A small class-conditioned spectrogram diffusion model, trained from scratch: 1.8M parameters, trained on short made-up English sentences, spoken by a formant synthesiser in many voices.
Rows from block 6 of a small class-conditioned spectrogram diffusion model, named by matrix and row number. Rows with one number belong to one channel. Each number is 200 + 40 x the weight over its row's rms, rounded and kept within 0 to 999. All counts start at 0.
Before each channel's rows are labels from the 100 clips, of 14848 (inputs lightly noised), where the channel reaches its highest value: "peak on" is the class under the peak. Only what is clearly more common there than usual is listed. The data: short made-up English sentences, spoken by a formant synthesiser in many voices.
# convs0: first 3x3 conv (model.decb.0.0.convs.0.weight, 64x128x3x3, each kernel summed), inputs 0-63
# convs1: second 3x3 conv (model.decb.0.0.convs.1.weight, 64x64x3x3, transposed, each kernel summed), outputs 0-63

peak on: /ɛ/
convs0.41,167,189,163,176,180,128,230,182,149,204,243,206,214,206,165,201,211,218,228,213,148,184,242,217,246,105,211,335,190,227,255,217,138,239,228,141,214,257,222,193,185,128,195,202,245,231,172,184,263,159,182,203,273,215,241,186,229,157,210,142,0,176,223,134
convs1.41,183,207,270,232,205,108,220,180,121,209,223,157,246,251,213,112,239,243,189,190,107,153,184,206,229,217,222,260,162,151,172,220,263,201,216,193,171,216,213,209,146,174,141,209,257,242,156,163,143,191,241,173,186,265,229,229,213,187,166,210,140,237,217,227

peak on: /s/
convs0.63,144,215,164,112,159,192,194,206,301,202,246,205,198,274,169,203,193,128,191,193,99,166,241,190,87,160,199,175,178,233,237,218,165,170,167,165,174,193,195,276,196,147,167,282,198,132,157,100,243,166,211,194,276,173,168,208,179,227,125,116,144,221,154,152
convs1.63,160,231,193,203,289,224,118,180,219,150,221,210,214,203,125,145,196,194,218,147,207,194,174,180,204,158,170,212,257,237,173,215,174,195,205,188,163,196,200,221,254,244,222,178,285,171,237,198,259,153,272,159,119,192,133,159,193,235,225,99,173,154,164,197

peak on: /ɝ/; /w/
convs0.25,178,199,288,126,220,241,216,180,278,109,218,218,187,203,164,189,216,218,163,165,173,208,222,178,181,193,223,215,242,70,209,144,272,215,120,285,154,60,159,199,140,151,78,196,151,143,192,168,134,214,194,215,175,212,199,217,50,131,199,185,209,224,207,181
convs1.25,190,200,213,160,224,249,247,211,189,204,182,195,199,245,183,218,217,210,132,214,61,272,173,177,171,220,192,167,192,255,164,244,237,167,217,157,186,157,214,194,40,187,143,179,221,244,128,174,211,184,160,200,193,219,218,214,192,209,224,220,218,240,165,228

peak on: /ð/
convs0.39,196,204,162,133,307,169,234,151,260,182,242,188,181,215,159,197,209,235,188,220,188,237,171,203,181,149,240,213,209,241,216,161,137,152,158,132,227,155,194,252,237,223,194,197,179,174,218,0,225,81,185,176,163,154,194,183,220,126,142,125,224,189,152,223
convs1.39,179,67,220,227,243,185,184,209,211,177,172,213,232,121,177,112,232,220,210,204,216,201,209,228,235,212,75,247,220,191,165,137,193,164,229,193,197,240,197,219,226,202,214,194,196,183,233,176,230,169,236,194,177,253,240,72,182,151,173,173,206,203,197,193

peak on: /i/
convs0.42,163,204,217,145,199,163,224,151,229,184,179,161,209,157,177,197,204,244,210,223,196,253,203,223,206,249,262,171,183,227,336,201,180,127,210,108,232,145,110,210,222,153,191,141,195,110,163,91,266,214,242,271,201,163,223,197,200,133,281,123,177,207,188,152
convs1.42,223,217,129,240,159,213,221,213,168,228,267,219,136,187,158,302,137,132,258,227,243,207,176,170,201,242,234,229,202,214,238,278,185,224,223,177,163,160,223,199,237,143,210,255,151,164,263,266,203,218,183,175,186,207,147,246,205,204,229,178,278,146,207,214

peak on: /i/
convs0.6,167,262,214,250,242,185,198,251,136,252,244,137,33,218,230,186,225,143,211,245,248,218,216,212,167,84,165,167,228,161,201,201,187,191,202,265,170,223,169,201,151,225,193,138,238,209,138,194,215,213,108,238,200,219,219,224,257,216,231,161,205,205,223,222
convs1.6,186,216,219,206,145,237,229,310,197,171,249,161,234,217,194,203,288,174,189,230,214,161,208,190,207,209,167,148,196,284,182,200,196,180,140,190,183,235,199,171,138,187,171,239,206,234,88,128,225,176,236,145,215,155,193,230,178,173,232,175,251,192,296,194

peak on: /k/
convs0.19,230,193,210,94,215,149,192,181,217,175,164,241,183,201,162,188,221,252,177,229,190,158,207,178,206,231,210,139,192,181,92,173,173,182,130,302,209,128,234,246,222,178,212,156,192,256,229,291,160,159,176,197,135,197,201,0,231,220,217,216,181,210,270,147
convs1.19,237,166,213,260,137,185,245,183,233,221,142,151,130,242,217,200,163,188,189,206,172,229,223,178,120,186,185,232,174,116,295,250,273,211,217,152,124,188,229,205,212,205,284,230,228,196,195,186,162,232,254,188,212,143,267,139,202,182,206,185,208,177,190,160

peak on: /z/
convs0.10,190,206,273,213,0,228,221,216,212,59,192,243,224,199,224,185,207,167,190,200,227,231,192,210,192,183,187,161,146,231,192,195,215,160,233,129,200,146,180,208,186,162,193,219,0,218,165,147,160,158,196,179,237,217,179,206,109,187,202,184,190,182,216,178
convs1.10,236,228,306,178,188,126,193,191,211,226,185,196,209,191,209,170,201,181,150,204,258,28,197,223,256,215,232,173,209,137,156,203,218,244,230,215,192,211,192,180,304,153,212,193,233,220,236,174,132,228,209,214,186,200,197,161,199,174,185,178,183,177,239,162

peak on: /t/
convs0.16,186,150,232,233,206,160,166,192,204,264,189,206,95,146,168,233,244,195,173,310,250,215,186,153,170,317,155,124,230,230,213,165,156,220,150,268,170,188,205,241,226,262,160,209,232,168,273,239,215,226,209,246,207,178,200,207,253,190,92,174,256,143,210,212
convs1.16,212,199,211,186,222,87,174,147,186,259,185,159,261,236,195,211,168,178,189,188,85,193,137,222,233,204,204,187,184,200,252,232,273,154,198,162,162,222,197,144,190,188,162,291,187,192,191,216,78,225,178,206,228,130,226,216,207,186,211,210,165,188,215,175

peak on: /ɛ/
convs0.50,224,215,228,169,252,147,187,180,156,216,248,229,211,195,48,176,197,229,189,199,154,138,214,181,162,163,203,189,271,90,228,191,180,168,152,256,182,156,217,233,165,155,237,169,152,117,179,158,110,160,244,198,140,209,211,208,78,184,236,172,61,240,210,158
convs1.50,239,163,234,144,195,111,180,190,170,208,231,194,247,142,174,172,204,177,209,196,187,96,207,205,299,220,206,235,231,152,140,178,193,236,177,220,202,202,179,164,307,196,257,203,208,131,286,174,174,179,232,243,234,211,174,216,219,179,175,134,196,205,222,144

peak on: /k/
convs0.2,233,196,191,320,174,181,232,197,236,253,64,227,126,209,239,213,207,189,197,228,156,147,216,199,138,241,188,114,201,169,227,207,207,195,176,226,206,232,216,232,173,155,201,171,216,205,224,209,201,221,168,191,147,149,162,196,228,186,136,147,0,199,142,60
convs1.2,241,146,244,184,157,160,233,256,152,189,187,200,165,237,210,103,223,205,104,218,181,228,196,198,204,198,182,256,137,237,156,213,191,198,199,293,220,201,214,154,168,232,229,201,171,236,213,89,216,196,212,176,233,246,125,251,167,259,232,156,215,220,158,190

peak on: /i/
convs0.21,169,210,196,160,224,128,245,129,264,182,197,225,194,243,192,253,154,129,213,166,194,165,218,226,197,200,230,188,190,230,226,193,156,181,142,193,190,213,206,265,217,196,200,162,200,217,186,166,202,252,38,193,188,217,180,181,217,136,359,160,168,161,211,188
convs1.21,227,222,185,213,147,183,206,158,138,226,205,138,291,189,205,206,181,156,218,173,195,216,203,205,268,213,225,155,225,138,224,248,179,214,219,257,292,119,224,165,154,209,172,283,237,213,198,230,235,223,223,211,191,215,182,225,175,164,260,216,309,143,163,164

peak on: /s/
convs0.47,161,224,168,129,170,187,187,183,283,209,218,204,191,262,146,214,201,73,184,211,101,208,250,193,157,180,215,178,190,213,171,205,194,198,207,223,176,177,204,296,222,136,141,243,210,159,155,142,214,177,217,205,267,184,180,179,192,245,137,122,180,224,193,195
convs1.47,223,108,170,205,279,250,168,253,192,166,151,215,234,174,231,129,253,169,222,213,186,237,190,193,205,174,159,280,207,198,94,181,162,200,191,219,179,214,205,213,212,204,182,162,207,172,273,185,242,131,206,131,136,235,188,196,219,140,174,160,204,140,172,256

peak on: /t/
convs0.9,199,216,158,171,201,202,194,188,194,231,233,201,196,229,243,183,190,171,217,209,108,165,198,196,298,152,179,284,232,200,190,215,199,206,224,158,178,180,201,185,220,170,179,187,221,206,182,146,200,195,187,196,262,227,212,201,244,164,226,166,172,196,186,154
convs1.9,180,202,222,236,142,118,167,221,144,224,214,194,224,211,205,282,216,237,190,192,208,208,179,157,243,217,221,206,220,151,257,188,247,194,182,188,154,212,159,189,205,288,211,232,165,206,201,250,174,217,203,214,249,100,212,211,204,207,170,294,126,151,150,303

peak on: /i/
convs0.61,179,187,265,222,130,231,232,209,202,148,196,191,187,213,163,210,211,214,194,209,214,190,167,195,178,217,189,69,215,163,88,209,190,195,181,173,232,66,194,209,185,163,203,187,14,166,174,200,227,133,236,135,268,169,200,204,125,190,223,177,261,203,178,257
convs1.61,162,229,282,170,199,247,193,185,259,202,170,190,249,142,161,178,198,231,162,187,153,135,212,173,190,272,174,195,189,227,196,229,219,169,197,163,237,139,203,187,195,128,235,138,205,209,232,126,193,241,246,170,201,233,160,181,202,202,212,218,231,236,147,51

peak on: /t/
convs0.14,233,212,212,173,218,215,219,37,234,120,183,217,322,232,180,213,191,166,177,188,197,191,182,173,154,180,222,204,234,191,186,190,159,209,125,170,214,187,244,149,147,164,0,182,200,231,201,220,149,204,197,225,184,183,200,187,221,162,119,209,175,226,173,222
convs1.14,203,166,237,197,226,171,198,243,208,258,211,214,299,181,191,194,159,142,226,189,164,122,166,218,223,177,267,235,248,155,185,300,262,197,279,142,227,213,217,114,196,201,182,185,180,192,137,165,158,188,210,173,236,180,180,262,199,138,191,140,237,212,207,227

peak on: /ɹ/
convs0.34,116,212,181,200,198,177,181,162,233,212,214,124,268,228,200,185,224,108,206,259,233,266,172,197,297,198,252,202,229,190,197,225,235,180,264,255,160,211,217,316,244,204,189,143,266,270,173,179,173,151,121,188,185,226,249,179,235,221,247,184,203,238,210,282
convs1.34,233,220,246,239,274,221,211,113,204,213,170,245,133,172,213,154,213,242,206,237,218,187,185,136,176,244,197,130,204,233,186,195,182,129,212,160,246,163,200,133,195,199,125,201,246,238,101,164,187,191,184,269,236,196,231,260,170,255,201,215,218,231,223,139

peak on: /i/
convs0.54,205,180,150,170,235,212,203,184,245,143,211,210,195,190,305,192,191,194,181,182,193,165,218,153,205,119,157,213,233,144,226,171,139,183,137,163,200,135,244,216,119,165,0,95,205,212,134,183,199,189,215,220,116,199,201,191,203,105,195,164,183,217,199,200
convs1.54,143,242,182,210,212,237,217,154,200,133,202,207,159,258,195,126,175,280,189,159,121,181,195,210,179,204,220,217,176,208,177,173,205,194,241,231,184,180,191,211,110,166,122,248,243,175,109,134,184,226,212,222,201,239,137,199,164,209,269,178,209,252,119,212

peak on: /ɹ/
convs0.56,109,190,178,227,92,121,219,201,243,267,251,228,185,154,258,200,209,201,230,172,210,218,204,166,243,166,190,215,254,204,166,115,233,161,199,186,161,174,217,142,224,150,176,215,236,327,126,173,148,263,134,243,253,243,261,207,180,221,266,88,326,240,235,201
convs1.56,202,124,207,177,214,112,208,211,193,161,193,160,201,152,237,171,232,222,241,182,199,207,215,189,191,189,104,194,222,159,196,145,248,262,237,205,223,315,214,278,267,206,272,238,190,190,225,184,133,171,218,204,235,233,194,92,233,202,181,200,203,183,216,184

peak on: /t/
convs0.62,207,197,178,135,161,169,199,176,244,201,185,176,166,217,119,237,195,201,203,233,170,183,208,204,224,223,221,102,220,200,107,183,185,183,198,272,193,98,213,242,212,184,163,190,189,194,157,269,204,160,226,218,237,183,179,65,231,227,221,167,243,249,232,240
convs1.62,216,125,239,174,194,184,204,247,251,185,163,151,204,248,226,160,212,117,214,195,141,159,243,166,148,201,188,260,201,165,221,208,163,268,216,206,293,279,185,236,159,185,202,147,183,213,228,184,155,240,200,262,237,205,112,124,203,196,216,270,193,200,187,219

peak on: /z/
convs0.0,215,215,230,234,232,226,182,205,250,178,183,37,216,196,184,135,178,185,190,204,222,208,182,130,139,78,254,201,152,199,234,107,158,236,190,201,188,184,222,222,240,159,181,248,187,198,219,152,213,203,223,196,190,237,190,204,248,232,199,164,241,222,209,263
convs1.0,198,152,146,214,180,167,247,174,158,257,229,89,237,175,251,256,156,173,209,216,136,239,196,196,164,247,224,225,205,178,260,164,216,217,111,197,159,254,163,207,225,138,149,220,272,222,183,236,238,223,169,179,215,136,200,173,226,244,232,238,174,152,181,157

peak on: /ð/
convs0.44,159,217,215,166,179,193,202,229,185,170,190,118,239,236,193,140,208,205,146,230,217,207,186,168,141,158,210,169,238,210,173,153,250,233,226,218,189,195,213,225,220,146,219,241,171,226,202,209,201,205,151,96,183,208,223,173,212,199,198,199,199,192,201,228
convs1.44,165,190,157,171,250,214,197,234,184,252,205,213,228,262,157,217,178,174,169,204,268,239,239,135,133,194,180,183,224,162,201,203,158,221,167,159,189,158,199,161,157,275,230,168,258,194,197,247,192,210,242,207,240,196,95,143,164,216,154,263,196,317,178,221